python train.py --model="masked image model" --crop_scale_min=1 --method="mae" --loss="mse" --encoder_norm_position="pre" --encoder_fused_qkv=true --encoder_layer_scale_init=1.0 --encoder_drop_path=0.05 --encoder_patch_size=[8, 8] --beta2=0.99 --eps=1e-08 --precondition_frequency=20 --epochs=6.3
Rows from block 0 of the decoder, named by matrix and row number. Rows with one number belong to one neuron. Each number is 128 + 32 x the weight over its row's rms, rounded and kept within 0 to 255. All counts start at 0. Numbers have three digits each. After the name is the row's rms in percent of the matrix's.
# fc1: MLP up (decoder.0.mlp.fc1.weight, 1024x256), inputs 0-127
# fc2: MLP down (decoder.0.mlp.fc2.weight, 256x1024, transposed), outputs 0-127
fc1.607 070:111123141173139122110140123121140102181128131156125083144162120040132127074112214116073099136150108148139099215118123128112141156088144128185154122126146188128162148128090137142137044135133131131111187163100088094147109142219112104079159145140097129118142087118113058155174135129129121131083168136104083138146120084127075125174204124169147159063126155122127171126131122121137155134127
fc2.607 037:137100144124134147143090123132083126087108127146145223130064102190124127141143129122102129154109100102123139075094101119232164039214121144056078124130067160083114036126105114110158203113067077099143059102096116116094152114034136204111164151129136160145122213126142095137128135147089133156147135131140115126166107133131118079144100146122108103151136085123144073095114113109149137127104
fc1.608 114:128123128147109089130119113140148127129131144132125098129139076098162055154134146147203129153177149123117161107113105131128138148086056129124127155129032161124131151138146139128099077162127129128131069144132124140096104164157122172130130130128130118130115145111133135149221080132213097132117117156082144125145134128255143136118177130152156054130074125134125147085133094126031181185142
fc2.608 126:160150152095042126119085159128233146141142116136151130129016148129090124190125067144125124123127128162100136084134108129139095075100067211136126129095068124124138127089118168133101092154129128134122144128126169132130191169140183162130099145121127136139124098110141140131124135110170131140127128146131141109140124097200131132132216106128115129131089131137129140106136205216130158135112
fc1.609 066:122126159114129116125123142125175118137128159110129135110071156116135106128138124052155192128140151114122155130097180155129051122132152150128121139105133131015080115125177131099147113169111130117153146085159096124158123164143108129127132131067207133140173098108205159124139123135120136135106135128158168138112140132171162132136128000096105128137126126140132144161112070083122128129153
fc2.609 037:111110068151163130125097164136136131166192066141116134131099064117101125170099132122222082125115123099199164121124121122135166133139114060110152128085117131179134074083055158128161086128086127134104137134128134107120141116081152148092094121120077135129114129078063034129155125124142119136132101116040122126126115119068137139117148126126130100131111128138144125013142116111057128100134
fc1.610 166:121148142124050150121076113084105117177123132117136128116094129141125141214030191130139145136095128156103125162159078193119047109113148128123118086119049140170127128123153129070148125098128142127112112141120121108144132122153131118119166178128153087133074129102064153081155102129169055121155106134126141111104153102097113111057114150062144129122100107100176100077121086117142125134129
fc2.610 255:128118134128146134075124147140173072131134030103112123128082130130158136124120133106151133128144182094136146121049128127116118105108148170109199129130085126127125127117255129245110109182126130132129156084129156148130102138118109118128122119133145155118130131122123139115138188127129130054093136232118120216156101194120128122159186136128141130128133056124128137150144166110127158053147
fc1.611 092:189106134147116055088123127114139060126095107141169112118097142128145144116159137103075079154078124052133127102095094120138144116093129129118095111132099135184077144096092128127205130154128154221123129130109174123099099129123148106096104117122135141128121128182113129220124188098127146215157122145122138160125132157121119147147121118126141114101121171126111105048161113128126072115110
fc2.611 090:051115128125125159220139130227132131132130128131110186144150127129074126170128130132160058122109127253128118126128128128090124124083128131241126129107087130124117129186133138179128128129130084083184131168125126140125184128128127128160245102137129108124131128127128132122125124126130127160132180128128194134106199127128156219152098179108115181148151131132173126179112142162174132134128
fc1.612 070:161080122121132114132128120148119118177092125150119104135115106131140177115065098091120181164210166141131080120090155108082104119101184137145152191133136102130171138132091133128128127142095127139059136161139116118163105095233045139151173137138096188137154128163118123164128125137085104120114114128065087150128175089123100128178131149138094120119126142162124126093096129186124140129132
fc2.612 041:129103133110124121123096168124127115128086116171132180129129144208130068136147123142073100041126128126131209127124073137146135160129144179084076103160128223109053045136170144149137136123124132107195170141110110139045149125080141124070139113129106042158112175134089047125080159135126090106202095096120112113138117117127114099111160123130136080113108090123146126120122135080127104128137
fc1.613 077:109164157136092127125127126126114119106104126078190128138123110131101117103131185146123159129128113042102156160171107121146138176105035173083129126181123112137148104125159156105127104150094111127202038146112165048117114141124133134123111137164062125148122172169127135122140131166132147106169145119206093089136139128146178112157132122159209137150139201122081087127130063112123146111172
fc2.613 049:131152151129176114112126147109126129133123127112155057124124123108153138102098092132144128110165126128129118145124136184090090120084155127126169184145061000127127148128150129128173117062152106117081192164185156216215153114208130104167126081124179131116196101164170138131108098124102132166085178136125161157127159108127150143094146128128101121127129151125090129129110156141131168164142
fc1.614 132:128152133085128056079116173128203126134131126146121141207089129152088147115117158048156127100125152122141133144098177096114186059128130136126129158077134138127123124108127127127119116134139108097128133169123117117104123142055098127057090133136129146105135116082198129135164113222129087080127127171055171141164112078147132140145128134101134093123131124213130124120148107135065119128115
fc2.614 125:251150168148130108128131129117120120064151153114124136075077128119099056080128128112141126061123131152144128113090120203105070116112127123128130128125149128125121129070130134143131142150128128108128166141131129112137149079144144181112136117132109128138129152129123211137138144173122128141152131148158141134127133128198147127161142154129214228235180128189149128166127134128144136146129
fc1.615 064:121129110173107104144163117161125129163073139149104158146239124165099190123128104113152115155104116075135220121133159196143120126132132141149119117069171126129120220118111093081097110125168060110178117104147135137136137165098132115139116184133126064046101150145132135062115173144097131077084136147161152129156129143153148156097115142132168107154063132135084130114105133117082125102108
fc2.615 031:144177093136131113117113130126103124181123111126141132147066147106140131161116139081190085113154117090141063086228126095068120120104115130143127156133157132129107218172069091125070116085204125118117125128103174182220143137138112138066146130111110184142147097115127123152129148155132103110164138181126165128133143143134129112154137127130106070072138140137131127095112126223135124123113
fc1.616 103:134141124127105131123136126133119108132076105128128139173072126131120064164143125127148143203092117078205169054018106151106127129128104075111100184152102206128151149152054162124149121175145091141106127129125117127124134119166130142143123132124119068134156136117130128098125126141154075065122120176130193126125144123122149132126181089130127125119113142125163128114175140201115193129145
fc2.616 111:120115136153128131124164139150105232112134071136130116099169129127146164164111129118128088122128128126124071132134163128074090095108133135174135124185101122101132105149139083110093134201163181115132129120120125152083058127129145123111130100120110131105154101113116128129149123078108173094131155128130113125198153126071163113129177109140194125114104119106064132100126102035128127134178
fc1.617 062:146118124078171135114097136130128132073125094128128133141101134157119123047059121139156145091189118156128136203127103130126036176167123203148123127132105143147122094157070058130152154141131135118125118123137142087098175059179108154150160163151105126152124205080105090195137134144122135124195183128176062201131093069149021097166160137168117102109123127125084155144162130045127138129118
fc2.617 034:134127172124101188183140124104147142125072115128120000132159124153095100100170128153040098136071216146111146180100094129135155146114128164109140140187128161052109137128168093181121173132117132141140212127129098163133132130099150065151106095102185040140188140159103131117112143129118142091112113067117150127113128130147171124112099105144138135147123135093123143158118155142096133130139
fc1.618 068:113162101169112135161067124196056126157116119108130138189135115156107091164128073204072060129127129106136113115129131136163140227128128148067142150134133107112146224101126106112126106094072157135140106137148128113141092128123140119084149131139145203124112164069121119111128093102138113128127127191144078069129199165149139129142129173122210130153166192125146122127073130155047132080134
fc2.618 029:130026136096129118099127117149137131137094158145162147139131140132138207113117128158136214112240094108178160061127149157095131106097133154129058182173169134114138086142123086168129135067193071138139127090096127182078190134144148121126135103131157153142093127138191128140144154114107174078131155158091121137123142068130087125135127128092076121104126056167104124126123150155176047115135
fc1.619 071:127123125138128125090156137148149129080149137135134108132209122128110129051253106107101071197130132152128130117147129088131126130136032127128254180126170132106130149128132093100131114123142141132126118140148125124163161113124124103126176079122158131224114152132128113122130131128203134255152134203138171104132112140202120126134159116127125102087129134136128122065185137139117163117090
fc2.619 053:181048127111134129165135090148144163111134134129131181157129116161126146124125128106131129135085140138146149130129153127188131129122094110122136125123174165121165087126128148189105150127093170128126071114085096083063140127123106209111126132079139161125166119150140134207102170162139152224146132149158121214105230155186055115205122156178135078163141098125033140164126076128146125157130
fc1.620 094:093152082128104083065068059130143149215075094135113124127121128166159174166100122126128234108112103094125133140135083087179147121141133128140141134107168194130130161056127101130129147130155153126148131239215121164106149069110109102124119042130116167152121107091150158118134109098125129187128128114131084138112128125126097135127116102159115130125102145142127220154139115171046130155101
fc2.620 112:000118135030129145135157146139025139128179131128137131065153127127092131108194130165133080127129145122128132114128064125129128183132114131129133152128150128131083128150083105131145124131132127124107108101097123111121068178122182133094128125125124128127122128255225167140157127103129129123168138128128137159154129128129129156130138128147128128071132126133128160129128128127127131130183
fc1.621 074:152102123124100128120126117138184146126110146063143149080180110169066131140113124123025132121210129141130122119071188112102153115116090140163107148099190146151116139137101094122182128141139134130112107126140160100128157108151123107135190151232135003103156216090076073069129143142118168106125157165124093126142142127103118084124129220183102112124131126161116191109121097139123154091110
fc2.621 041:146138178130159148090125129147139119138097135130188124125168124167160124089128126142111100092126141134068117164164119097172117079132082190132089149143062162063125089127145131160127144000136131093124126134108114198077119109181137114141166098136117135223129140162130255140117121168128127107182126151160127119110180138168141127127124130143103100111120106110100131153117169143120098174148
fc1.622 091:131131197127117136192120168175169124138138127105162053094116131126082255131169127079141100130025129165101101106126072083128085146116129106115149162166128167109143148126128136131110122127115130209153129128094107163131123143100125132121123148136157130125084134118072086115096128062169147158135104153076115112127198187113162132150061115115142139118103143128064133132046128095124107100128
fc2.622 111:127135135125151132142038144125127104128124122127043136145120091125136136125128138124130127134103105127102108122144244095175155114221024102135118127152142104128136155123110137207130145188126136092129120128109140131151164123062027131179120203133103124127101097139138056142133128143130101143130126142048132084127154118129118127166125129125046112158127125121138051075127123105118146203105
fc1.623 129:126147136086124083128122128168119116129121088130091084190071168126097078127127126184125117158154112120198199079079115129127092135138086125121082130135141194128134170132093130128199125162221145134115124114155097130135125128128132169165077174128120128114110127119137129125135132148126086108138180123116129135172120104120148107096166121129134155094155127119138095130202079145077171130146
fc2.623 143:128131109145113169117109140144110142126104094132084097070128135151120154145105082104147132111125175127132134142162187119133107124128125140210110129215128136040124070135105126079157128192140134111140134114127143135039184107129186122128193083148131129173158035103141148122135137120126113132117167126148153124149186128094159094121160126129161148116132129193120124099100086134111112117132
fc1.624 074:142093134169146055132118118126094140201081137188150128085125128142124108118095121179085134110140110134144133093137126086106130134002121143126181146111131215132138131101125130148119125188120138150065156120117138119172079130181099114110178103156175137157142081104140112128160125180072128132164134140116112093128143094138158106136139130133123134059116153153095128137127080102127127128090
fc2.624 044:143091146074093123138101177145148115149081133128157181129147134208123118134154141155128089065130142127115143132138079157171099126162127214130058163159125143111088033168136127149148131035140144120169134136091087118079137129134130138111129120131130103142127160126105106120124143132116133035164116142126122191130152132147115134146147110151087098119137087124142127150128140126127090195130
fc1.625 140:000137126134116110108114119122129132151137141127124078153123133121127055092110119148117138131144130105127076139076116129105082126128124119154112081128102125122121128130131068138128147126162129000104071158161137128117102120107165108120134092118129115114128104140128125119128128112139138152144118109059139157121082129090128122138135123164110117128118159137104137131122141130135131187165
fc2.625 128:137107125174096118094080070067129125086128088139130133042121124097092067129127129127100125128157145118128220128144110129122127168133140127000158125135138135129127129144093125128129109111135128147151255209130146128127220131128102142128034148115140128127120127017111115143151114079099105127147111129128083065091123105119126124129127156127128128127039119107124061128122127128091120109125
fc1.626 111:140109129135198181118140098128129081120117129138100136134128134130155128042093184118082141095108123094167149143107058072118182214129130125068120102133074125188166121122127130127174142134131106184091156116151093131129124108053140134147148128118128151132126129144119125109123152134108126184140103099124094120101166146056133126137068105127131131072123219158083118100093127108027122133122
fc2.626 116:146128123029117176143127132170117144135128105125124158216147097101118134135183126172130132135171127123124128143196123115144110183061128209149114128124071144118074134167009097042145150081095114133156103129129141128222131128169128125130126146125152117226155130152127128137153129163153113127131141128138127157130129136085132102127161130084137139121169165110131135128159130132152113103192
fc1.627 074:129108140150119149134115121130132124129072093191120118135162087143133070157140140124156159062130139143138154114133106144106072182144150129241157120137125178126104130128087135155130078180131131117154118136155146073150113111082143149123121141134127091121165101067133125098135204127104124104186255103122184121112132130114131111153116131159157162087127149140131210119129096085137128082090
fc2.627 038:106122062129129169117115119152130144170057086134136134171116169124102100128126037153160068111181163142136195148118080121128139116108128126042110165109092134129095139138096066168163123118186136116108112109108164181140099123109136189131122116142117145119138121130116074156145129152118134092121144131114071131109128101119086167124126073080059075131122070165093093082154098126078109128128
fc1.628 136:155130145213150190185137137129139119116128149131126109088081131124075169098168118137157078125115087124128143116130143126114121180147179111128140123132127128094132132129127114128138120123123159255128129119095091131116111128123132174129109076135136127140132130094147133130098109140171114164138128182126150121141149122071103166170167060142128111132112128120129125143128143099126136144128
fc2.628 117:128135128134128123118127117112088127110116049050124128161127109112128117125128077151138128128171128125103124087101154144203164132132064126236128126127141127071137119160132114110104129150128140122128129128137132128197113093129115089108121080029131089116160108126057022107018072130098123108112100117077090090125128109112127113118136125126127120076119124110079035073121064024122103070121
fc1.629 075:137120094125155123157099137143121128161139082136096146122150126126144142134058134102118137127156138134134097138190089123128166128138219162090101131126098107134130130133044119155097079127156139110136134087200135095133135113183089135113128140221143176144123100124154091116143083077128207112146129124143124149182130159161094114115177138134090162110120186066127144100091034142127131123121
fc2.629 036:124094153116064122151165170093109125091125198095116044154105108137088126123191109156120142125129083125122124125101101132138163132127111184153116147174099139088116095131217152118128126142134174151183134128121040118096154160148193080154153096123151103142168133156142129124125143117130139128136105141131135161091124121145126112117113150141143062127152111138170122135122152144144122141128
fc1.630 067:128136129151128049132128141128128117139103161134198123120126127171128134133119138126068122142150134157123121100080139092046134127001129123155134138126149182102091126102124135166105112116142159141086165122125058158166117164161142090154204124129063145215170128100180128070145119128097128131090051174104128090128123135124129124180159135096076123112167177131141130176076132149119094156149
fc2.630 047:127079120134097136117056130139133151129111126096086177113127090129145128090109127141196108120127121146113131165153105126184125088135097156122117152128102166125109072070090132144193123047121129131124053053102135071090130096126116179129136135133139106132071153123045085144143128132117129090173112145116099140131142116131127144156094162136119128074107067150155109104169131081127128169117
fc1.631 120:117126115128128134146126155130175103127187128240118092079069197132141123130149121137122106129131162127118129069134118150101118127124031135099096113098099125133123129112202126131141105167158147114141152137130125121194093108173166154146108138123116160084075203107124100091157123105162110127105143177111128138128117165049214134128152110137147141115119096100134194139136088103055145098151
fc2.631 098:131115199121108137105094124105080108151130106191062136122088104146126088107154103092176159129072090119245160100202106100148140169128098147127109172127102138104110050140117214127255127134084065127158083135169084126119154123145142182158190121143113133127133062128137110121092121146136102126133150136147122110160115068116118125127107127144102131133134217178111084120092131117108122138126
fc1.632 109:115120178128129118123146085130132128128125128127074126126143172128112117126128255158142135134150124131230128091135130101130138066128125183124113094128112105186123129129111100094145196095137157115128094171126129131113129114125124051148090157134116129112151127121118129093128216108101143128137131105121119081127129139129127145077122076075051129112148128116142124058216133130128142130125
fc2.632 128:120185078143127134140135153192138174135078133130132121160126218163128129129128142137130249122145126134161126129137126125133124117119151087127117102130108067141135132131128101058126129111120129124061154128127085128119133129165141120127137167184240175132129122178169145140190208182128160132130133190216132136119132180149168115128129129133126162153165128160119129116124120131128134128137
fc1.633 051:119144138132085162128131122140130129123167130091142122131156041093124155074102124150132130132141129131104147129134142145115080144133106136147113094059086122122142135123140062107129202156106113138121154117117131098127131137110128177136126179142086130058083132136164128155165115117080160129151071119125128129125132122141114140086146085101104096218119116128112093142146128150120192176138
fc2.633 027:124162146174191161126129102125184144133071125129111090147123143192151129139107154119115144115097126155202129104117128105156187129132103068162111130170139093138108150142152154012096103128157100129095142153151168136173169130118097119128112108134144128102072152131095134058128106127148103154126148157096160123131128131164151095098067191194229128154171145101050142115114176204091131067134
fc1.634 091:131128120121026026081127126055096128117129138171106158117083176179138152139135095252125136178102096135148154134150077101133109128102125104121105109152106111128207222129123149128108122116174107110145152124117147121108129121131137088122175149161122128131174124124141145143138119129143126144124121130124149123119120131124139129127096126132129119195125168130128121131092118129134111127131
fc2.634 111:108117154124117128095134143156098128158139127126123128124112125121123117136147205150124058155113126187128067129118149128126128128131127128170127172141117131128127136125128136142127130130159098013099181129131141148164129130166130125124128127128115125129225129128128193177143125119119128161216128143128132104130255128128140147130138129128135155139165171124128134129128132125126132128120
fc1.635 088:131124182085135077101130113078140158176125137147189130040138125168132126129105126129078116121142102153162153151113157108151120129061098139204125124092171137125102134127168146108122128162173128148093133115128090099173159105187130162113207110159105127135185090065096104073106105169127149121159128128127100130187083124153131119140128082169138120078135138169126151204128128125123168188097
fc2.635 061:129107140115172154118012126102159156094118116126141124125112091203110126097088129170140088119117181155109128148118114126189124144166129175067123140165123176126116020140107123138179173055074140099126113108106121183066194085110128099129130129104128061150116190158095118131096133128094122068130108104104104129092150125123131136137127186172123120141127120124108110132093153121123092163119
fc1.636 137:128120128089163137141135081046134142124127177116139124113147100142234199122117128131111133051116202147117091252104127145094109113077123158108167134095164220141127084078123129156107100107135121134164111147123129147122119099127122127110129122094113160088087155169101126121128122170147128132087123062136116112127086137074133106099085124122152108094128156154029027173097095145149143134076
fc2.636 134:127124128130152135129095158156165132145130161150119133193169127173184172176165126122080172113122127153173100169134196100115113125111132164174006186131125179127123128129117128135196166113125152140119098127087128107093143127128187128150139126214161130153130157131151129151129184173125069164136197134158193135119138120127135135192140125078130172128194177107148176127169193129130163151090
fc1.637 069:133130129108112078131172126146115152196134118195126131136159059187149148144092117135111126051126133148105143128101105077112146139154127143134134060107183135154160130074054130130134091170201115133115109128131147097147146196139156143149070117182088124102140163115124082094165118109112179083111135130123114126133098140143163077106133147129151151128089189122064136193128128140044138145122
fc2.637 034:147134176126117132095026031117107136074057173116128117139076155154118140047136106153129100130131113136113126132148099128225145114162099222211087158132127173060102101160150117113140122035152128125148148149144112214106134128157118123120189098114129128178126128128091107109101146147067120162160128160147131183103153084134133094146089128136124083100139055139130127134097150147167117147108
fc1.638 090:118167147118130177071126080057159104121129073113130127138117112118131120109120110060135149138112093160132127188128128155123107131122151094155191128123116073168172075144080127110119141123106074150116132096074159117115105057127105155127139162135108123142085112132112124203145101169164129147132134130147076067197141059200138129176118054147094121182101123113127089131171077133141129134058
fc2.638 043:120146134174120115145172140110111126120129104133098097072160110186122112163104151210130131143090134141131121074074127141072127126094124148107125066184125094193152127120188151121126145191077251149117126100125125121158175126095136031139116144120153088098144109142098128037113124115116125161133101037129125119147111198083131123060123148166167143133118148128116129129149153139121132085157
fc1.639 115:166127115150124122146123176111124080125175129164122100132111137050144124160247204131116130129072146166142212102107107170139151101137102166128180149124124089141123128131112130079147109127117093199126068117111147123172126175140088114097173128119081119066128102155144134122135121140090099148133122124137172098138130066046127119157167132085131130166135126143126179187129129171003142135065
fc2.639 112:128132231057145109147131107127165106134127126132137106013136170139128216173169137130112095141134125128119166135175209115124115134123172128168121110122131147188136115133142195127128205120139114100122122149128125131119168124136063114130127127202088125127158120148126147128097128129145095148135101140086127129155128155129127127128211164135128127121129119133147123125119119134175134137042
fc1.640 072:128128111139126097144124160151149096152166153064140143145111117108130174107062145132134121075112165057118055061119137129137102132122081121111125135124126149123086120118142127122085128124221122110181078129171140144127083182129149116117130149166135108119125183193130150116135167165110183141122067122139195122127183166114187158142176113124052142127114158129110137119128129099123052135116
fc2.640 039:138151068120143114153146117176143126154131131121125069129143144112180134165169128078165117165150062098121137138178166131106150123129120159198121175166070075144191127122132158128119026125123119159047127156051102093122081146162085139117077085123137132140073096116130162097157076053194135156130134158077143133139151071130143144133134133121134130128129140108194153122118139136123153134128
fc1.641 073:102154130163133134106120127091183131074192132112174129116240106078117131114082143129088117128137092161124125125077131174132173174096129092199102146098052150132116142201096074115135052130134129116167147116149067104126190143140127114129131157116083142129080130126154104146193189116128149109107135156118191145123132109115080138127194128150117122127145125099131143164127131136126141121090
fc2.641 037:117159115165126148132132086130135132124133116135033098180131088119148110138158208072136121241127117141144130102124122045099186057143123091095157100106125124123125154030114086103124167192069102130152084102112146127140145117086061148131114130117136172141127154113101168139141101143134101148127052148145112100190115167164178078119051186131149186159126135147136141130129132137126130125127
fc1.642 089:177124118127099129128156177109131143111142112127073119120122128125139202170150127084132128123103136138129129143139000135135118128121116142125159215061115098158142122137189127191133101233137121129129116097128156093164125140163131119130157123123127131135109136136157127148091159223145138169125122120137122130142198188140122082127081097178143105131136129125094130079124122224138100123000
fc2.642 101:119127115127131231131120102128146103129100132161116116236169146091167127136131106128134096150045132127095112221126190133127193132181114161197129104129130116151128117127123139126099127098125169156090122126054130127095139092126101117127130141129106125144124129090130125096130140178129113150116152130128128134133172133118136139138166157132128133129139164142127139110126125117134135130115
fc1.643 097:138133149093131160020126127141130128128138128131150165142163100128102134000130125126127168186145151113131092112151118069136146150133152151128130128095149134146120156166167128121126128128097082142122081129142143122116128128137175145127128032112150137114140124103138130028128106110131178131123076228238254102081113127132120133065193111144139126106135144123127128105104127120128109093173
fc2.643 108:127142125117149088146164137126134166122126135169166123127132130158114100064133122142160089130127146149127146108077172113101095103065146057110124128126126104127155131172169130123095137116161141128083129127129090096155128133126130128130116062172131220152168144139147182176130147129143140226157125112127131212116101124130131098093120104125136131195128167124129161151124127147204133143094
fc1.644 133:138126142138220138122161126111153130126182080172113135140127136142131162131173158140118133140143129131194159106195079128137093128134087132082099072133071144145122150094130147105193170114120126184124167084125116116174158129131144049127131148091122144111146115125130086128128119237127123173153128112129146122129143123132198124130128121127098135083107098132158133111167101173000128127143
fc2.644 131:121140138106128127143190144137126130228128125128170099150129128144089099145175113101147234129159109129166092120157129128183128122064102139125199112126082029125133136161063112127124121045098124142146109120126082153158139132125125129188128127255125135144138137149129149137135138120128065117160103137146140228128127141195128071134167161135159155132139149158130127088124088135196119123160
fc1.645 088:127120129150123125157121116132086135106134109148133147193103116116110120207137160168095171151107057121048129123114114138085093166128172130116175161109106029236137051114209131129125124146140089125141130132145111100129117181127128106129133035114134140112122111124167109108130127122094129146125148168176174127127198148130151119128206018111127129086121130155128119113127090135129122109119
fc2.645 063:117141129130186146122139145088172124126082129128130104085140124121130129161115140134227130146116158114093117116131116136123150127131110104131180085142119130148107126121124221111126110132136036081127130128199143142149128133133120132144099147126127153136196134159126125128129114133144113192181129100098164128150046083224113081112122129122126135185135128123114159113078130133097081101127
fc1.646 090:124135118139126130129187136077120069146154100123133130116131246127118131128110121131107231166135154076181109086138156128107173204130220127154104129068108129136180117124131114059128162171122136128142127127151115127126124129154144125125081156110131108143146128142128221130154138117139144125122100131169182163118109095090132155044131126142125123116148121117172128107168108135080116115128
fc2.646 054:127117129177114159155125105119136131066184122096127144135141090125172095114090121130252114132095120137158105138126135127080152150133044112128145089116133145125124166132109152128138138089132130131133128097118134131104031114117085183083124120133099161084224093114134097132119125078115082150083125190130126129063076064122192099066040139120133128092126114089143081059132141102078129110124
fc1.647 090:115129200126049105147129153141109111128183130081143126090145122128149124255119160174140100180127122148137125169159101130146134118127128098141179148081173136111170129063128100151128144129140094139114136139072141146148128122196120051114128115025107170041121104127184109162109164126098225169110146126132117131128133095152123090108135155124124146116161086117101124137178165129170110064081
fc2.647 075:123116099119152124126086111095130179099119141126097175167138144144128182196046134128116123130086099130085165128127138130125049128128123100182158130151195230059104113140149128087130103111186153111127092130126128103177112113129088144128177073130131058123131128122109118125125156148126114116131106132087116126135103169125052138145105153127127061127135108167121104131125120173125126132130
fc1.648 097:124092132117139115063125149107169142151117152178134191128041100204120128126122143105117174131090132119130132103100133140136060125114119064123126144129154061105126114048125128131109128059128138085106141190108162086131128183128132127111129129087139127172112126149129128199141132083169125134104131029137084140124163154131107080188125173117161173118118120134110097128196173118131083105122
fc2.648 128:135128107147128138129158118133131128136128180187133128062130067126153148152101129112111178161143128093129092118178057128134145162141128114148117129125127102129165205156134037118070094088124045128132142145133143195125152123087132152132102126128099130118143177201100164130120128132129151128124127169141105139115138125187115128154210126145119143119132072120132161177140196118151116159194
fc1.649 113:000182142111095062073105093124134111136135135104143101149129128102168105122128117141133103144149118137135130150126136131128099106185091138132150135131175127127172128133142127140132122127135129000001092181186123129128112129078128132118142109122122174123130128129128133123093143128140133123129128130125128130143128129148148109134127157136151131133126114158144127136126130094166122119124
fc2.649 075:129121185130012113117058084127129127056131117131140130130127128062103129135127127099127128131096129125128132120128005128092082127124144111128129127128128128129027133169128128128129102126127130000119155135059126129093229129127065090102130131095102067127122129128126127127125079129099116127144128129128117070069128128123117127130080128116136127126114128077127032128129122128129127129126
fc1.650 114:127124128114142104084114124128116093072157066201097137121069130117126126119127124135115108130068115017174129148172133162061155128219173071134164158115095079118149126132102138125140142107112158120122096130131117103138117128128121115127150116125170128157111127149125139116104089130100141143097129091126112178147145155000141126070126133101105127126131115085171137123099112143160150147135
fc2.650 109:162128153130130136174117126129129127124097202126133130157128128150131186115133121174123126129132168141129116126139129065128108158074125142127130127123165135126131162128127127125170128043183122127135164150129145138129127122112102153147128128129067167169085209129134145128128128107136176107125144130143077201130075146110208125159119072126102125129135131146243130228134128142110147147040
fc1.651 098:128148127129129146122175100127081117147131132127102125121099162133170138152096177128109135132163130048130120220182132165115152098151133088124123139079009123161128081130131120084128151126132165147124118117148129145128131042124149065173134127068089126105133131127141164119133134124106125135113104120219143180129073226124163129030135131042137135151120128106147135130096133125121117124097
fc2.651 090:127119096125129128148130137129127128119083112104131127201118124185130075092136191147141111137156126073211150106133139128128153255091113148127114057130080119132149132122189082082156123076126129132138203107141152131147112083129103140105110176109112125086108149120152118166159147255126106115174128124119140130082117072100128113141073107080078123128136117064131119126133091129067148132130
fc1.652 087:139144144112129127040136118104129104122134072213130130090114156136124112104117148145128128133095120082176131099138097166116165150160100141133086133115085132119124127127111159129139155155161133161079113093119131119124127119153130136229096154131117130127127159129123138101053179136136072148098128155127154201148134130067216141138141129142103127099123183112161184118147138177067140124096
fc2.652 063:107115127128078171135124130131100152127129060149129101132108091122129128119128136131179139168138125128194124143227105134121122113069123131127120129154041119125127128142106135124137153091114127147162166117134120118166082049177128105102132124152116130124181119126119127150160122132138190141179175127142119126121132090075166129115122127177172123129114137123071079046085134055100134125197
fc1.653 117:134141128085093125123165108134111159129255105138125121121120181155096138131128097094110131133125117135175128117077090138128145125110073159106098137142092139131221089129162098127124104126151147133124114124136131165127156137121144151128124159133109116208143108124114143104139154159195102130122127179079128187125112129131106112137105072155127081109134139114128125083182134191077130162112
fc2.653 117:117112159182180129176159119135128096162116091158126096129152112114131136128165126166157077098130147155131060160137164073184129124179158190130152128163118165050106139201080153143133098127105126148103101126087143141116105107170131137122140147136183107034123121139173088108140079126089120142067136155104125114132170131123143192111136120160122131096111147157128149150095128132157128142179
fc1.654 081:141126099104133165131117111132107119172124117122162124103210132149111123180140203128127093133136156069127132106147134116101144132137159155125127121137132087116139162111141129125060124204078126127132091130149189129111130089081156175161140090146116117128139138074116122063130140107162148126107154115162125048100184183097180093155102132130204149210112129150190206120122081126108103137116
fc2.654 049:121067131127121117103128126104132104141073130108158113143118151165155149084083060145152156072173137151115145122178131205115101131028128158107124203181129112148109134121118098171130129047218127118107128119078143201176096152161149097128110088140129141129121105175145040153167109119103138082110141133072115192107143104123090173105140117113071052069135122137093089081127110162118095108128
fc1.655 110:128134126127123091144125139128126147139200099146122099113160123130158083112209125135140160171171128127120155059154070163141125151115083129112140164108085112110140175124200118127124112140135238130112128097177121130145098130145128150143218127138117125104111137120166131138181125124182125154109089162132133123132182134190137142078143150197129073135127131129169156130129127119000161145109
fc2.655 118:123129129082046145128123052098129090131132117138137141170021123122134130124123074127141171150196155132143208141133129092178101152135056128124150054052151190088165131108074162080103087156164175133125128125114164122148174128175173160125116101125119199143208061119151128135101141163169110141081152194129219132156126069217130149121141126189103141151127136145117131120123129138108127124104
fc1.656 101:147128126139082128097075133134109138140110103119135117148079132128135117205128094111107177124144134117155113136103128141115139120115136131128175170031111087084131122095167102079108100143188208135157132163115127034145079079128167155134161223109126129090134160120211109103133152113117128000092138086124086123145123124144088036136116183132148081092146113084160123114121091097124125101120
fc2.656 105:128126151095134128132143152141130128149128120137126113187133161127128156128127126126125125124105129153128137129179127118098070125054190128131130153129129178125106129107127183110130128162128043118127129126134129113133189163129141182134171143173147151130167152136172134233153182129128146171175160151147162143195142196145145173177136233116153221134171128127197213148134150146133128133145
fc1.657 118:110126144092125186159016141149128141153153136183124147116084159127137144239114083226158142197110058051086132133140091129149057186133073128102100115148156135134105184074130134115221105140131126153119136132129155145126138118155139128115143113139097136108120127105142135099067082128128125138133145141123110172190128087066161067148131094124162136099089075125101146132138089119114133117184
fc2.657 152:128135126129128173098127151128188131137119129151133130097146091128135123126110124142124229100138115177115133156152101161128155211116126118112183106128098159166197133151096101136112141101092140119126121119072128149154120120123126110160136123119128128111140159128101117119153141099123225136128136127131126149154146098111120131124090154148109147134128124124113139151106136129128086128039
fc1.658 120:128146143111081125128150117127072083107153147129104148133106089109160125166104150117139115105116113128119124140098131120129103127130184065109139161133151058136112123200136125106171158148177106132133129051139113124127128178127125133099131191094146164169132109128149116140012127131129149116172072123138129127158128142132131122112054125126134130097125156132093130107101115133228076114141
fc2.658 063:118160095195129193160100128129243134015130154131131070117153156157147096148075131128207128172122167137132113128128132163087138199129113083125172111112057126121129138052118140081088120094142195126129122122114152129155096104127104130066128068147089109093139137124133082101136131133129129131128135157114089153136078116078131125123142126137121116130133159115123160117151124146093177130079